python train.py --model="segmentation model" --dataset="analogue clock faces" --train_examples=195000 --image_size=64 --crop_scale_min=1 --horizontal_flip=false --num_classes=6 --encoder_arch="vit" --encoder_norm="layernorm" --encoder_norm_position="post" --encoder_activation="gelu" --encoder_mlp_ratio=4 --encoder_head_dim=16 --encoder_fused_qkv=true --encoder_bias="none" --encoder_qk_norm=false --encoder_parallel_block=false --encoder_dropout=0.05 --encoder_inner_norm=false --encoder_patch_size=[8, 8] --encoder_conv_stem=false --encoder_layers=14 --encoder_width=160 --encoder_positions="rope" --decoder_norm="groupnorm" --decoder_activation="relu" --decoder_weight_standardization=true --decoder_widths=[64, 128, 128, 128] --decoder_blocks_per_level=2 --decoder_block="plain" --decoder_attention=false --decoder_upsampling="pixel_shuffle" --init="trunc_normal_002" --residual_init="zero_last" --optimizer="soap" --beta2=0.99 --learning_rate=0.0029 --beta1=0.95 --shampoo_beta=0.99 --eps=1e-08 --precondition_frequency=50 --max_precond_dim=1024 --one_sided=false --adamw_lr_other_params=0.0024 --max_grad_norm=1.0 --max_steps=6900 --batch_size=48 --epochs=1.7 --lr_schedule="cosine" --final_lr_fraction=0 --warmup_steps=340 --weight_decay=0.1 --adamw_weight_decay_other_params=0.05
Rows from block 2 of the encoder, named by matrix and row number. Rows with one number belong to one attention dimension. Each number is 200 + 30 x the weight over its row's rms, rounded and kept within 0 to 999. All counts start at 0. After the name is the row's rms in percent of the matrix's.
# v: attention query, key and value (stacked) (encoder.blocks.2.attn.qkv.weight, 480x160, the v third), inputs 0-159
# proj: attention output (encoder.blocks.2.attn.proj.weight, 160x160, transposed), outputs 0-159
v.76,101,156,140,184,236,193,240,296,210,189,179,228,224,206,180,234,227,224,225,227,183,240,242,188,274,187,207,199,181,222,209,226,172,192,189,208,223,236,215,217,159,216,194,180,205,201,218,222,161,216,235,212,215,209,177,179,197,198,198,165,169,205,201,191,233,188,209,218,221,220,246,213,205,162,216,246,193,260,242,228,141,167,193,163,177,164,206,156,170,181,188,182,212,239,140,206,179,173,271,201,200,241,230,238,180,184,213,192,157,203,207,222,181,215,122,198,243,197,209,207,228,202,181,251,200,240,203,203,199,171,228,161,221,204,177,226,175,204,154,203,203,192,162,195,248,129,177,269,129,152,169,178,176,217,199,157,209,194,153,220,178
proj.76,095,202,253,209,227,198,225,172,224,246,195,208,155,186,193,227,172,199,173,191,246,155,147,216,151,237,213,242,159,202,192,133,234,217,244,185,238,170,195,178,225,182,226,185,205,184,174,150,286,229,208,202,206,137,224,239,163,193,218,222,191,227,210,174,196,225,176,143,203,200,206,214,236,246,191,189,192,151,194,211,261,227,194,213,219,261,219,190,204,207,183,222,172,208,220,185,224,180,147,251,227,132,197,229,189,250,152,240,204,212,192,181,197,190,243,219,199,222,215,237,203,239,192,174,205,157,165,236,183,234,179,214,205,194,193,139,165,225,260,206,217,174,249,232,154,221,241,185,203,219,228,216,165,187,221,239,235,217,251,201,206
v.77,091,179,154,185,213,227,203,191,185,224,210,188,205,189,249,213,183,190,238,170,230,161,199,205,233,215,224,162,237,224,181,203,161,206,204,206,182,233,197,172,237,244,187,168,206,245,235,246,250,207,218,200,202,182,206,212,206,191,188,217,167,178,166,195,224,169,191,212,217,216,267,230,188,214,264,198,212,203,224,159,181,158,164,171,221,200,178,176,214,226,145,232,184,174,199,125,240,244,179,224,175,202,163,227,253,155,139,228,254,230,227,151,176,228,143,198,144,224,220,204,170,221,130,260,164,126,194,195,202,213,226,184,192,214,191,215,245,187,200,169,177,146,192,164,161,178,255,203,234,174,207,224,197,224,227,207,151,170,201,146,198
proj.77,096,170,253,247,211,144,209,229,214,211,165,208,186,261,184,236,185,200,173,207,231,246,214,213,194,191,127,185,194,233,196,180,220,182,218,215,244,205,195,202,193,153,209,217,148,184,121,176,204,174,194,148,140,232,159,184,212,256,199,183,197,209,261,199,178,233,153,196,205,160,145,163,174,216,192,210,224,193,177,240,157,199,209,232,166,201,170,188,163,168,218,198,224,213,190,219,232,195,193,179,219,191,205,185,135,231,239,183,146,121,186,259,231,181,223,211,289,193,188,193,185,183,216,175,189,220,205,236,169,199,196,234,212,185,206,185,179,239,230,190,215,232,159,224,214,162,153,215,186,224,169,204,219,224,147,205,175,215,216,251,169
v.78,104,175,197,173,190,201,160,194,230,175,194,177,215,213,204,215,210,155,226,171,157,237,288,174,200,258,198,233,221,188,198,202,200,195,240,171,179,246,195,205,126,141,241,223,208,213,175,218,185,204,188,141,190,176,203,155,185,167,193,181,182,193,184,222,208,202,139,191,176,170,190,189,226,228,210,218,211,204,164,203,167,171,221,186,230,177,256,150,167,194,182,167,225,210,170,198,190,215,229,209,228,242,241,210,138,207,230,211,171,244,205,226,219,288,214,259,187,184,146,162,195,183,203,230,204,195,206,187,189,202,143,183,250,194,150,156,246,228,183,246,164,211,126,172,235,230,224,209,219,166,182,173,208,188,195,260,176,179,198,153,209
proj.78,103,237,195,217,155,248,235,229,168,219,211,236,186,187,204,209,199,247,215,192,202,164,113,223,199,173,171,206,144,208,257,149,218,209,193,180,235,213,219,210,266,213,163,159,194,229,218,251,206,183,225,237,200,233,240,199,207,254,226,173,234,185,211,222,237,230,264,175,216,184,187,191,192,177,149,176,245,198,260,182,219,195,186,207,223,143,152,234,204,179,228,182,205,281,194,212,229,181,207,193,213,182,206,208,234,181,161,162,193,194,182,153,178,179,203,165,224,181,190,219,222,197,177,171,144,235,149,219,184,201,263,239,184,169,224,196,159,184,232,226,187,185,276,197,162,178,182,211,173,197,217,197,230,223,168,151,163,217,221,241,198
v.79,093,148,178,158,206,200,170,226,229,212,231,245,160,185,224,259,199,171,176,168,239,193,193,189,207,163,262,250,197,253,204,279,133,240,222,225,267,169,188,215,210,234,221,219,180,217,210,187,174,187,200,190,174,216,188,183,233,221,195,202,173,188,211,209,229,148,172,187,187,151,176,165,241,183,200,223,185,228,192,202,198,175,161,173,206,201,257,198,152,161,161,163,207,224,224,184,178,174,255,169,183,204,199,207,219,253,159,205,173,203,122,231,217,162,202,231,216,158,160,195,181,212,221,249,172,213,174,168,173,191,207,168,168,239,258,203,177,226,177,191,220,174,182,182,184,172,190,270,229,182,189,219,153,242,169,183,239,185,223,160,179
proj.79,091,214,229,212,195,245,249,177,191,173,214,186,251,225,178,181,201,283,229,189,171,184,179,164,230,235,164,156,199,230,237,150,276,156,206,176,175,212,220,211,207,195,176,196,194,177,166,195,215,221,180,175,189,177,247,212,208,148,156,195,176,237,200,155,196,190,213,263,184,257,232,224,174,261,275,164,209,208,164,183,181,211,212,226,176,176,198,164,234,210,228,216,180,206,184,245,203,212,133,239,192,154,210,225,227,177,252,242,194,180,243,195,202,220,197,147,240,201,261,197,225,243,196,177,207,211,196,231,259,177,197,199,233,220,180,198,195,198,240,226,172,244,212,244,173,227,202,164,176,235,227,196,177,170,168,203,201,196,134,202,214
v.80,086,210,182,203,169,166,198,166,200,184,175,252,199,194,185,165,197,187,215,184,176,224,241,205,188,237,170,158,215,233,150,139,199,243,171,197,218,207,230,199,216,209,228,232,185,171,210,227,178,222,172,226,158,167,206,220,188,231,228,165,166,199,226,231,218,191,215,204,248,129,169,220,171,238,219,191,263,199,233,223,171,161,200,198,168,230,247,171,204,144,198,208,142,217,204,198,191,256,215,180,232,156,203,237,146,214,223,267,242,208,163,201,184,205,199,192,254,221,196,176,254,168,155,231,218,159,194,264,225,259,231,194,223,221,232,187,150,229,203,208,215,172,194,185,209,245,226,129,220,167,248,184,191,230,196,170,166,247,192,206,250
proj.80,091,177,184,173,218,218,180,219,255,200,177,188,203,206,234,232,239,207,138,234,204,204,222,206,224,182,244,212,217,183,226,207,179,205,200,172,165,191,234,148,179,190,190,182,208,212,157,162,194,227,229,191,204,233,216,208,193,157,156,208,201,186,199,128,175,242,202,218,162,266,177,157,188,206,194,216,164,232,212,226,250,200,229,184,169,162,200,236,228,234,161,196,245,202,176,156,173,185,229,179,188,252,166,157,237,206,201,184,145,185,225,233,223,235,262,236,115,182,213,239,132,274,205,220,217,258,216,175,166,182,193,164,247,191,136,236,232,165,187,220,167,194,214,218,197,181,191,220,160,200,212,172,146,159,216,226,184,192,184,188,180
v.81,094,236,183,173,246,151,208,208,188,197,178,193,175,205,200,228,235,213,242,178,191,186,195,209,160,261,205,228,221,219,205,180,194,248,225,189,199,144,199,219,205,149,231,201,174,199,224,220,158,189,237,217,190,209,163,177,229,196,156,189,192,162,200,217,142,259,213,197,228,190,233,183,252,269,208,216,218,188,194,140,183,200,233,218,178,227,126,168,220,215,176,167,192,246,192,213,212,221,147,221,187,210,160,214,159,194,195,161,202,178,191,198,155,226,225,175,166,178,159,190,214,175,234,178,197,231,149,194,166,92,225,246,161,241,173,217,192,174,188,214,189,169,225,254,239,200,191,204,188,161,246,192,223,245,229,164,202,122,231,194,186
proj.81,087,197,224,235,179,236,171,230,201,238,246,220,205,239,207,159,144,195,196,211,158,190,176,141,200,105,163,218,196,168,195,218,235,176,214,205,207,242,163,135,235,209,199,163,206,180,230,205,217,205,218,178,170,228,237,203,157,232,238,209,226,187,136,197,227,152,237,245,202,218,184,262,263,177,204,164,228,158,232,157,186,203,148,188,250,164,213,197,179,204,185,201,142,225,220,200,190,245,222,195,215,172,219,207,212,164,206,223,199,183,193,230,243,156,193,197,240,204,189,207,210,176,183,147,251,208,237,227,215,270,215,232,243,215,194,165,216,228,170,164,232,208,171,175,204,195,222,219,193,231,203,180,162,201,204,246,194,249,166,236,166
v.82,106,182,161,185,196,194,188,216,221,249,194,158,152,236,184,213,215,189,213,196,293,199,158,195,200,210,225,212,171,173,239,212,253,214,227,165,195,208,187,161,155,192,225,195,192,201,173,197,183,158,179,224,199,218,174,166,244,209,208,167,216,169,217,203,192,185,232,216,218,251,200,201,213,148,196,220,206,220,140,187,197,193,167,173,172,204,154,148,235,200,207,152,169,192,216,152,197,183,219,179,183,228,206,228,165,181,215,249,183,219,259,148,220,142,199,139,164,232,191,217,210,166,152,202,208,179,298,205,217,159,206,183,253,229,210,250,186,192,174,195,204,174,177,234,121,172,208,286,185,222,193,241,177,229,221,188,180,176,208,203,234
proj.82,101,232,237,176,252,192,196,233,200,206,182,232,238,225,203,162,180,221,202,189,189,210,250,217,191,123,163,185,233,169,200,213,175,232,147,222,210,169,220,185,192,207,214,205,239,218,188,166,193,258,191,190,162,147,223,211,195,207,192,212,167,247,214,197,197,196,210,175,240,191,199,225,182,167,208,163,154,190,237,175,230,238,177,163,193,207,276,221,147,169,183,227,236,181,188,233,215,236,184,224,209,178,136,175,236,278,179,176,266,227,174,239,228,196,222,221,203,165,207,169,201,201,226,255,160,236,171,223,147,253,205,211,176,182,219,165,235,205,197,198,215,177,210,179,283,193,217,141,194,190,193,161,206,192,169,243,189,250,153,192,157
v.83,104,233,221,196,166,183,155,184,229,247,182,266,164,207,201,228,217,166,205,204,190,199,179,221,195,194,214,240,156,186,208,186,193,175,205,224,266,234,209,194,205,156,221,172,207,212,173,170,182,133,219,239,212,246,204,205,284,198,134,176,211,182,178,226,246,177,228,177,235,201,192,204,146,184,166,241,231,228,177,201,229,205,242,230,140,166,199,208,217,201,200,169,242,205,208,202,222,198,224,271,236,159,258,200,205,134,167,160,233,151,185,244,168,206,206,132,149,220,227,189,198,181,261,214,204,173,253,191,209,232,235,203,201,184,186,177,193,198,207,198,176,218,189,262,205,207,215,221,228,193,208,193,206,245,192,197,222,129,166,178,171
proj.83,106,195,222,190,226,235,229,197,195,183,255,147,202,201,190,179,145,200,228,180,188,191,219,167,198,215,132,178,263,177,211,191,222,161,248,155,167,215,187,205,213,222,217,202,192,160,170,226,195,205,231,198,238,207,209,200,126,225,257,194,179,196,265,182,161,177,177,181,199,162,210,207,206,198,265,165,205,188,212,174,193,175,172,148,234,184,232,169,205,222,188,202,165,211,277,187,212,239,190,136,187,232,156,188,226,258,202,157,208,207,224,196,201,225,236,258,240,190,211,228,274,188,131,173,205,221,138,231,195,189,250,192,156,235,174,225,219,203,208,233,205,190,200,182,175,227,163,221,186,260,233,193,217,194,171,164,187,242,210,205,220
v.84,107,202,196,164,224,150,169,234,212,236,202,197,211,181,213,178,232,166,194,186,243,174,223,177,248,204,111,169,246,221,222,247,169,234,212,207,214,201,206,196,194,215,205,112,203,218,234,198,178,201,214,160,157,194,226,206,184,199,184,186,195,189,213,234,199,170,199,136,207,166,168,199,182,214,290,193,200,219,266,188,184,156,176,194,179,195,171,217,179,214,179,182,191,181,192,184,242,212,226,196,209,255,166,161,160,185,189,186,144,225,231,186,235,154,262,269,183,188,171,158,160,197,161,250,207,202,219,192,227,217,201,244,169,199,198,189,219,152,205,197,200,267,185,197,207,219,176,206,194,203,157,188,232,164,152,119,187,149,228,214,191
proj.84,101,204,176,212,203,198,230,135,153,168,178,202,184,171,176,244,233,245,178,174,125,212,168,175,200,188,273,229,188,197,201,194,206,177,228,151,219,230,160,214,201,197,178,223,214,210,154,185,211,179,228,253,198,190,201,208,198,226,193,187,198,222,176,193,189,193,205,248,192,265,179,167,196,233,137,186,185,182,120,188,200,252,198,193,187,180,222,171,186,199,191,208,261,180,167,184,149,201,176,198,166,134,185,208,228,214,190,243,239,135,190,223,153,210,190,183,224,174,228,227,229,180,196,174,147,193,183,200,229,173,229,127,219,231,194,152,165,195,199,219,172,125,165,190,184,186,213,201,187,165,244,201,157,217,227,238,240,265,170,212,200
v.85,113,240,213,204,150,184,181,197,224,183,199,268,171,219,215,233,215,158,196,186,231,205,170,157,183,239,157,182,225,220,180,216,146,211,212,240,257,212,190,243,206,163,214,191,225,213,145,185,199,197,205,141,208,209,204,249,237,209,176,196,212,263,210,262,208,192,172,288,186,204,135,211,223,221,128,215,217,196,217,223,185,228,202,229,205,239,185,218,184,217,273,184,248,196,204,197,170,182,183,211,189,173,207,176,177,246,185,168,161,233,212,244,163,205,207,175,150,218,206,210,168,210,232,195,179,193,166,201,160,243,222,165,187,245,268,209,123,222,199,214,240,209,247,148,205,211,233,240,186,184,192,168,218,163,208,183,203,233,216,230,199
proj.85,109,155,195,234,258,246,214,217,140,211,215,132,149,198,149,162,195,226,224,209,177,155,264,229,204,156,206,237,199,168,212,179,208,159,184,199,187,205,182,222,227,217,173,225,169,187,204,178,245,207,229,257,256,221,194,158,193,211,179,189,195,154,191,183,217,183,185,136,209,177,255,213,178,171,244,190,195,191,200,154,217,148,208,197,174,181,198,229,232,197,159,223,175,208,224,196,195,162,153,151,187,158,193,206,233,163,215,224,264,163,180,188,243,162,207,177,207,220,234,174,202,216,162,180,191,176,186,219,245,212,167,247,220,127,163,221,210,183,222,186,168,228,171,304,182,225,168,171,199,198,202,203,204,180,192,200,196,165,211,182,230
v.86,103,189,181,217,224,223,169,226,230,173,165,151,219,254,158,229,230,143,220,224,255,212,216,237,155,222,172,193,165,240,195,171,225,177,151,220,139,195,260,195,245,194,185,231,227,186,191,144,209,225,209,210,210,187,183,174,178,224,161,235,189,185,169,231,201,225,180,199,197,163,245,170,190,209,163,237,183,213,204,276,220,132,182,184,197,190,143,195,183,203,210,224,182,204,202,237,192,209,159,244,188,186,127,199,173,176,202,136,256,184,168,211,249,185,192,245,234,196,225,165,214,166,255,219,202,234,177,254,176,193,190,175,184,191,162,214,215,230,201,229,226,146,129,175,234,194,225,228,205,230,185,234,185,222,192,201,188,185,218,154,202
proj.86,099,210,241,209,160,214,230,198,194,236,214,215,184,212,249,225,224,222,201,135,167,183,221,201,205,170,228,224,226,177,242,198,201,226,204,178,213,223,206,227,209,180,174,247,140,217,170,231,184,196,193,152,177,201,211,196,176,208,248,160,180,217,193,217,197,213,209,203,223,213,176,252,236,238,282,160,202,208,204,199,187,235,225,182,223,251,245,232,178,233,178,191,228,182,212,172,178,188,237,201,179,208,280,214,217,241,213,260,118,222,222,244,174,198,191,172,218,217,157,270,195,196,187,168,214,201,235,172,221,202,208,187,201,227,258,199,219,225,202,161,203,271,308,217,204,219,171,224,216,189,245,176,198,177,210,232,145,252,208,214,190
v.87,100,237,216,210,186,212,92,192,234,208,213,172,202,173,215,209,177,179,211,197,144,183,134,215,209,134,151,217,202,193,211,200,207,146,214,209,138,219,214,185,199,210,170,171,176,194,190,237,153,219,232,205,226,199,219,226,179,204,271,214,202,213,190,188,172,233,171,236,230,213,217,174,221,241,169,197,184,213,249,203,277,217,184,149,168,249,224,195,203,192,180,254,190,224,211,165,226,222,190,194,169,241,141,269,205,219,226,206,180,201,171,262,186,235,274,198,181,166,161,208,207,244,248,201,210,175,244,186,239,182,208,169,211,184,252,199,220,193,195,221,191,219,177,126,247,207,212,198,198,186,201,195,228,227,183,180,176,148,209,204,196
proj.87,109,206,182,187,180,232,291,227,154,230,191,231,227,186,157,189,220,254,191,190,262,215,212,195,182,223,207,229,224,185,192,220,185,203,190,146,235,239,204,250,211,175,216,215,141,201,177,133,217,156,194,180,168,173,200,190,215,194,171,203,204,181,192,203,212,221,229,159,145,195,207,228,181,221,185,173,224,176,167,167,194,180,209,228,268,123,174,198,182,232,226,104,240,194,182,235,184,139,202,198,222,225,224,124,172,173,165,211,231,204,245,203,220,222,188,208,183,211,185,214,189,140,199,206,163,207,198,213,189,188,162,210,147,197,138,186,156,164,156,161,186,204,218,260,180,154,192,217,226,192,193,207,172,173,221,179,202,244,199,197,189
v.88,107,216,223,186,205,228,160,181,181,167,236,220,231,260,174,189,227,191,188,210,233,205,161,196,218,212,240,157,171,157,189,208,201,208,220,182,239,208,185,231,173,226,163,226,177,202,191,235,171,147,190,215,181,188,194,145,177,163,185,189,202,221,168,191,212,180,185,155,228,185,174,189,208,194,225,255,143,190,151,247,153,197,249,210,207,224,180,133,214,137,171,162,175,225,194,163,227,194,224,181,161,206,234,203,232,192,188,235,228,207,198,231,174,188,234,209,233,242,204,204,215,246,176,155,210,248,258,219,169,115,180,137,238,209,157,233,175,209,185,214,219,164,228,282,185,219,195,170,163,152,211,188,226,202,174,239,194,147,192,155,208
proj.88,101,208,176,198,186,148,251,262,236,252,215,249,163,172,224,223,114,205,221,212,169,210,200,205,182,174,196,197,241,219,203,213,214,164,184,178,197,176,186,176,221,191,230,221,212,124,222,234,173,248,211,193,162,192,204,203,156,181,215,184,189,186,247,232,189,222,248,245,197,212,169,161,225,214,203,159,267,206,247,232,254,255,194,182,224,176,209,270,221,245,233,209,224,205,213,243,177,220,198,209,239,204,171,189,163,205,202,128,172,233,176,205,248,204,199,224,161,201,187,192,187,192,179,221,164,216,176,145,228,224,209,241,177,222,215,202,216,195,249,203,161,176,206,117,223,197,168,208,225,260,204,185,164,223,232,233,171,187,204,213,192
v.89,106,245,205,217,213,202,205,179,171,178,203,134,184,247,173,200,189,220,214,165,183,184,156,215,235,199,221,165,180,183,187,186,241,210,197,165,187,255,220,198,193,178,184,228,195,226,187,215,182,189,220,198,204,212,231,125,140,182,188,225,162,135,232,176,209,233,230,250,139,223,214,213,180,195,239,216,181,227,216,213,161,230,189,186,164,206,216,184,239,140,216,165,203,209,227,201,226,192,158,197,189,150,248,246,207,247,218,238,201,211,216,231,216,189,190,183,254,182,227,192,205,179,143,130,168,244,156,253,205,158,195,222,240,202,156,233,246,236,177,186,177,179,158,168,144,267,222,209,191,151,229,190,233,230,207,219,227,200,230,145,202
proj.89,099,189,218,177,151,218,145,255,155,232,212,274,203,195,249,153,254,150,166,269,179,221,219,178,186,187,172,220,189,207,178,193,224,181,206,192,173,149,215,180,143,212,257,164,180,157,201,209,212,234,197,196,171,210,206,243,211,198,223,191,206,249,164,204,167,194,202,186,224,192,219,196,170,227,194,176,256,173,220,209,230,202,197,182,234,215,154,195,166,202,198,223,154,144,172,223,160,239,203,177,210,193,174,156,179,144,216,179,190,198,187,176,150,227,221,194,145,259,176,209,170,198,222,248,217,150,203,166,183,228,215,195,169,174,201,216,162,151,229,169,197,214,244,204,227,177,173,232,184,179,156,194,232,189,197,212,175,178,109,245,209
v.90,107,198,231,201,205,207,174,150,202,239,201,236,212,216,190,226,230,144,214,203,187,147,197,200,210,227,143,227,187,224,205,152,211,189,229,156,250,159,192,205,295,189,192,157,259,176,189,239,198,169,210,222,198,193,169,256,184,205,132,234,202,147,242,207,183,206,246,189,204,187,190,223,234,255,213,142,172,244,237,190,216,208,226,205,225,221,232,240,182,262,227,247,202,162,218,188,194,188,184,193,225,167,156,204,208,168,234,191,204,208,200,216,190,209,146,190,176,190,198,196,146,225,282,209,222,202,217,221,193,286,180,217,217,219,222,215,221,163,150,179,187,261,206,146,192,239,201,207,195,197,221,206,194,170,209,180,228,230,152,209,185
proj.90,104,226,220,229,163,243,214,209,214,163,221,192,181,173,184,201,204,239,156,209,181,244,206,189,201,175,269,192,216,187,213,232,233,202,247,210,136,246,218,187,212,193,184,194,143,239,183,160,206,232,192,197,239,206,215,156,245,232,218,190,210,261,194,216,237,198,151,218,211,208,217,224,184,222,181,212,227,197,187,181,179,206,147,209,222,192,214,170,279,218,155,175,207,209,158,237,187,188,231,199,238,218,224,163,173,177,185,234,239,207,262,228,186,237,270,194,236,212,176,215,236,195,109,144,219,236,206,180,266,168,253,178,162,185,200,206,210,192,234,195,254,177,191,241,189,197,181,196,207,187,214,238,218,267,198,183,168,167,257,215,206
v.91,106,191,211,173,199,204,180,125,197,213,238,200,200,173,221,130,212,133,191,213,245,207,197,187,238,244,179,191,252,183,247,198,199,269,207,179,198,204,153,208,207,186,190,193,229,209,191,182,203,171,212,203,170,194,198,223,182,156,166,234,165,200,167,249,188,185,200,207,197,175,161,217,208,200,197,202,208,175,219,161,162,231,190,234,245,175,170,187,253,169,217,186,195,222,229,144,240,210,201,186,202,225,154,209,176,199,131,119,198,216,170,202,258,216,145,205,173,179,136,177,205,182,225,269,173,195,246,174,231,261,220,193,207,187,224,213,198,196,269,162,212,162,197,191,187,230,235,292,204,217,193,226,220,197,207,252,175,228,179,204,204
proj.91,099,227,200,228,207,195,195,228,221,196,220,150,154,170,175,210,177,226,213,184,148,240,210,188,182,141,204,192,159,205,186,212,210,183,220,231,220,179,219,230,227,246,143,167,201,198,227,176,193,233,154,220,223,230,137,160,234,280,190,188,207,218,197,204,181,231,200,172,242,244,199,183,202,204,198,190,206,219,167,236,222,196,234,165,144,225,236,226,192,246,213,193,239,197,180,218,170,228,212,209,188,183,212,185,233,217,225,276,187,140,236,201,167,206,217,140,234,207,245,186,186,196,150,182,248,206,172,251,187,184,209,189,157,149,233,175,246,233,153,209,185,243,213,204,211,172,127,170,176,226,221,185,206,228,186,139,207,147,163,141,212
v.92,095,186,178,205,263,269,208,224,227,184,218,200,195,283,202,193,197,185,245,260,215,221,198,212,188,192,220,217,221,214,242,199,210,212,210,179,185,176,190,230,209,225,215,187,181,261,188,226,225,220,188,175,180,212,251,179,199,160,199,215,191,198,228,207,222,141,174,172,197,160,213,227,235,143,221,184,146,216,186,221,160,227,237,216,220,150,208,170,215,226,183,221,172,255,192,225,195,155,186,159,185,170,173,157,122,217,149,192,185,177,213,201,206,207,157,205,232,183,289,163,222,189,168,186,168,197,206,194,215,186,227,217,223,187,242,177,191,237,240,248,171,142,266,142,204,169,220,204,165,158,193,179,221,158,208,209,193,248,209,175,143
proj.92,091,179,194,206,212,146,197,198,212,163,156,198,191,131,184,204,201,160,185,188,219,171,244,166,205,243,191,215,161,157,195,175,200,212,236,238,232,247,218,218,218,221,214,205,207,178,225,153,220,177,208,192,204,223,177,238,252,208,192,192,211,219,191,180,195,202,220,219,179,231,214,228,253,240,208,211,226,186,218,212,250,220,167,168,177,251,187,220,201,175,237,208,176,171,219,156,196,226,207,236,188,219,202,268,229,181,194,163,174,239,141,202,216,199,239,196,202,209,120,195,161,214,202,143,236,189,187,248,167,247,173,175,245,168,169,254,248,198,180,157,260,277,155,216,189,195,193,196,222,260,189,239,180,182,234,178,176,143,213,174,258
v.93,114,199,196,189,212,183,138,241,189,228,195,196,199,193,213,206,214,222,238,168,256,228,208,229,255,178,279,157,201,198,229,203,217,209,171,184,153,184,202,153,167,245,194,220,200,269,186,224,194,181,193,265,251,231,210,175,170,213,197,226,197,235,174,221,229,186,227,215,217,170,203,202,177,182,215,205,222,237,185,202,181,244,222,183,202,159,200,167,301,194,181,151,206,175,185,199,187,208,186,198,208,226,206,206,211,212,101,221,185,200,254,183,192,209,168,161,190,193,177,237,214,202,200,167,171,233,211,182,219,121,187,145,187,220,165,164,207,240,243,217,150,159,183,253,149,250,202,244,167,189,183,201,228,215,194,251,192,209,180,182,166
proj.93,116,175,184,250,215,204,224,149,198,223,172,189,191,174,209,184,187,153,175,216,150,187,191,160,188,213,136,256,197,193,189,197,197,171,203,235,237,238,164,230,182,166,272,194,222,132,219,189,172,231,189,157,150,155,195,208,211,183,189,183,216,194,271,239,168,190,212,161,184,244,206,187,229,225,177,202,173,190,247,189,236,157,186,228,222,225,173,216,96,199,226,203,211,207,206,246,197,213,198,191,183,182,194,192,145,239,265,179,178,255,131,197,185,169,234,212,195,196,216,166,218,251,202,226,216,202,226,230,163,244,193,215,190,199,237,213,186,181,159,191,210,207,216,158,253,129,212,157,217,224,228,184,188,223,165,168,172,201,174,195,200
v.94,109,175,214,220,134,204,250,176,217,178,209,227,196,196,176,159,226,191,193,194,125,219,197,225,218,132,246,229,176,219,198,242,185,178,218,201,189,199,177,225,237,214,146,222,237,204,178,226,230,234,223,169,187,224,158,149,224,173,261,193,219,184,209,181,203,228,191,227,227,176,180,167,166,188,226,167,179,211,218,188,184,192,213,159,227,252,261,196,134,173,229,248,141,265,159,272,190,157,188,179,203,215,190,233,237,176,252,225,238,192,216,217,172,183,259,250,223,207,224,221,209,207,228,224,144,157,170,193,202,162,185,221,175,166,209,212,193,222,173,139,215,191,205,181,198,184,226,132,221,195,214,195,182,163,189,205,213,236,223,225,183
proj.94,112,202,186,203,230,160,175,234,203,198,181,198,226,238,239,255,197,223,182,255,268,155,190,200,202,261,215,148,236,235,184,220,226,250,212,174,217,211,225,214,214,169,224,196,169,212,255,198,209,190,197,232,226,158,253,259,164,166,162,247,229,215,201,193,121,190,181,193,172,181,237,203,244,190,189,249,208,200,217,202,198,219,186,244,189,122,164,171,229,219,181,162,222,170,203,188,215,247,214,227,176,218,206,180,151,204,157,162,166,171,254,156,193,194,133,152,167,150,196,179,179,186,206,214,248,229,229,166,143,203,214,201,192,236,145,188,161,187,220,227,183,202,233,234,196,196,161,231,214,184,184,216,207,219,184,190,224,187,237,192,207
v.95,104,286,211,233,212,192,178,207,217,237,228,246,176,214,244,219,197,201,241,233,208,156,194,184,227,258,161,165,180,200,211,166,183,159,213,222,163,175,209,176,246,204,229,205,201,247,156,213,201,195,149,238,188,213,180,242,199,204,216,194,195,167,198,227,259,210,260,188,193,258,242,192,218,207,165,239,127,212,141,215,218,202,234,176,191,167,178,158,205,205,170,183,238,224,202,149,240,180,181,226,217,237,236,151,146,246,168,182,198,194,194,172,252,184,177,195,221,177,235,193,241,166,201,222,193,179,272,167,239,203,238,185,221,259,208,209,169,188,258,231,179,159,192,218,204,169,188,193,238,181,205,167,235,229,175,211,203,158,187,206,179
proj.95,099,139,207,220,220,207,212,213,149,194,184,167,228,220,192,171,174,188,203,183,181,230,256,216,158,161,157,257,220,197,207,190,188,191,215,231,262,178,196,210,187,172,200,208,162,190,254,195,176,167,265,193,143,187,197,211,176,221,183,230,194,202,194,216,163,190,161,179,176,192,170,195,188,200,195,166,265,231,245,162,210,216,148,187,206,262,210,238,201,218,267,217,185,229,212,216,192,209,183,189,210,178,192,219,271,195,168,202,189,204,209,246,179,234,267,178,207,189,202,170,156,234,191,157,220,229,107,244,198,175,186,188,221,196,208,190,286,211,155,131,184,215,219,213,180,182,220,218,186,237,221,264,197,226,250,201,210,213,168,238,206
v.96,100,275,242,262,213,223,191,264,170,179,191,202,204,251,167,189,247,166,176,223,226,219,219,167,222,191,180,168,200,158,212,203,195,183,182,248,217,224,227,196,245,209,181,165,147,178,202,188,220,162,251,208,204,211,175,191,173,211,255,225,208,177,197,188,137,157,131,206,251,224,189,169,189,239,231,214,160,252,255,200,226,220,229,183,139,202,180,181,208,223,229,202,251,219,220,229,187,200,215,189,202,230,170,183,225,173,203,247,253,207,240,226,196,162,244,199,203,173,210,173,195,163,172,231,161,215,180,203,207,172,190,203,172,193,230,227,214,212,196,233,200,271,175,160,212,183,210,185,277,213,213,187,169,245,273,229,197,189,241,218,195
proj.96,102,133,201,200,174,181,227,135,146,216,176,216,209,167,174,227,207,219,211,184,172,204,173,211,170,177,182,235,179,191,187,207,211,214,233,111,222,238,164,196,183,182,207,177,201,208,179,187,196,195,169,199,209,247,234,209,245,217,170,206,203,243,213,250,256,225,211,225,147,177,185,198,185,199,171,183,229,185,168,158,176,213,204,213,232,181,204,238,171,213,169,162,185,193,159,214,226,217,207,248,221,239,174,197,126,169,214,169,190,216,183,229,205,202,184,214,164,159,217,174,201,252,252,167,188,146,186,215,184,186,259,152,181,199,215,144,197,197,213,155,223,191,227,177,161,164,176,231,100,192,225,215,206,187,169,165,187,185,168,108,175